A small multi-label image tagger, trained from scratch: arch swin, activation gelu.
Rows from block 5 of a small multi-label image tagger, named by matrix and row number. Rows with one number within an expert belong to one neuron, the router's apart. Each number is 128 + 24 x the weight over its row's rms, rounded and kept within 0 to 255. All counts start at 0. Numbers have three digits each.
Before each expert's rows are labels from the 100 images, of 14848, where the router gives the expert most weight on average: "colour at peak" is the nearest of a few named colours to the mean colour under the peak. Only what is clearly more common there than usual is listed. The data: analogue clock faces.
# router: router (model.blocks.5.mlp.router.weight, 32x160), inputs 80-159
# up: expert up (model.blocks.5.mlp.up, 32x160x160), inputs 80-159
# down: expert down (model.blocks.5.mlp.down, 32x160x160, transposed), outputs 80-159

# expert 19
colour at peak: brown
router.19:093106133150099158097137124133167137122126108127135144116088122132137102152118120135126133147128152121078107154104157155153092140111109115134140155121127104124108174117149113117098116106172173093090161138143127106138111117148127180157134116
up.0:127114094107127123136118117117146118113124131162148192115172098150087137132111158097097131154089101108159150118184107101094115142124108101160122135145153145144107036092136141128150142160135132122141169131134104136139158144143127144107108121
down.0:130131133126090098190162141131136133151113125128183090106098115127124092105106109114077134178113110133075139139093125112151148135129135128113121141080132145083145139096188138118164174106120132145095127118105111103172117148145151127128135097

# expert 3
colour at peak: grey
router.3:082121086133132125165132093149117150136088118172133137143113091158121127154166145140135137153091117160133164141114118119146160139076136125166095099111095104123104090098146101109136154162114115137122099103106085094164167087095130131107141121
up.0:160145127099111127138125111111173170206119137162137142161155096107138137169114105116140133094109151124096125136148107126098152117115129154165114151087117138165136131120147100151099155150133139130119130119121110138134136132118127096159157109
down.0:148121145155070116140129148124124163075107123143105116142115140113166177149147123106079127125158149102111133091107078086113157161141146149123096117111143103138092118112121138106146088115131110172153104153127138141141121137118126102160096158

# expert 22
colour at peak: brown; black
router.22:168132128165152097124138129149137082120103119158150130129104125148154119126123136154146128067106066115118150158121134139138161131105168157175124121103103173127131125110135087118157097097185110127164112109135116117125110144118084128120144160
up.0:113121139136130081121115141133101148089098128145162098113137103135143190100106105136127163130121112130097166139153165104127112181141112156128119122164119102153159111151125132131164157124135142138181099121072129115142118136136121150151145149
down.0:100118106136184145167153144145086139097128158147092122127093104132124097140086141163118123096126153112125147150098109134122134165135119151118110148130130149113121096144132096196074086110123119140130128145156133117129135113097105121077144104

# expert 18
colour at peak: pink; white
router.18:099094145135143150134169105107118135118144162143129114105131165167105130118189151093124164117158124154137141139139126138124082129111100114105116111152140104139142180078154138120108102126168092169139134088143105133138154103102104190108072105
up.0:120134134185156153120103170157128079150143121161145113192116112154163132119162130145161122099123154127090112120115150141105094120068169129103064127127123136129159139070085135132118111134152112124159172118108117158133149155103149149112096148
down.0:135126177123109135126108116142125105139163125122122164098099124139096118178098102158116104101133109165126161136101169092134102140123086128120100091129126158164117134110136114088137148109146129139156099111178087116160136095161140146139177159

# expert 8
colour at peak: white
router.8:132122169151160089130135100127126174157164150161124136108100078153136167107177128123114101141138127128138147127083124168099164155132122144103147089143134134124127101147107164155161120140092129149130127126149096145127082147150123103097126104
up.0:123098144181138095120156117187081149105120150157128118143153119133095102092137131120156152123133108119135110129114140138151103144127168143132115108151122060090116175139138124118089169127114122115179107134129114133125149091123164174088142114
down.0:138132137080125098134129140132111151103128166063078167155127126104139142128136074163155118122134124140133115108153156143133137061153117134143141173127132130125117125151141119129110124111113096122097157161111120111177113117187164142114130133

# expert 14
colour at peak: brown; black
router.14:130130124106157117110149118144133151123114139170120140157122129160100151133149182137148159150122141123143108096089133127097137184083123137175111127116104101110108110136122170168110111124098105145135146112140082136124149162147126104122087139
up.0:099102128125122138135153154129081153129124134084119125144115140131145149115133156132106086123148195119159124120099124101105124104095134112142122162079094130120138123107126135149123071186117160136138129090109136147111191156135108086140148141
down.0:146082174124126105131105107112123129143140157158135176119138092159127128112170178107133108149181092100103119124105106146137115123127190146151095147104122125144111168148105118150133159115130152115131087123134136143080157092114163106167179143

# expert 20
colour at peak: pink
router.20:176145142109073170123146123156126118111141109154149147131089113139158173131097085098097121149115094136150119158128156145086123146122087093125109128174146179132139153090107125156145141109144099163101139084114136142099116149151105118100150158
up.0:093158152091110115126150108160158126078134110098133189176114127134123117165188135159096126110141124139100099103130126125134170158156170138139086096109129120131147105189144164101161134149085112169127124121123159087144170128109118173093121082
down.0:143119150083133080145150126161117117116151132162144147105114124109114110157087135124085125142127134137133108151112116133120127185131147098114145116107118127156136094085072122113138157111100105084180138121114122113111114121107153143169149088

# expert 17
colour at peak: black
router.17:107129170143142143145107133141145141087124138140117104107179130156123119128119095170154161154134172125179126121153128080123110138122135124135157134131150112132107103112082156149103128149167090142131118126137099105123072168145148133138087119
up.0:121120113144135115178125167126144131134129173116134157135129136161100161132120133100168173177106108178146097141117077111144109120135154144142119095130081150084166155144093131118121170147085117130144107142176102109167129129157136093121149129
down.0:165121117151139129112117084141077142142165116142098119087126124103130140113119094089175119113139124135141147108140148163102115114082102107175166125170130112132130066119126083133140151142139136118144144098093124148138084123125075116123156112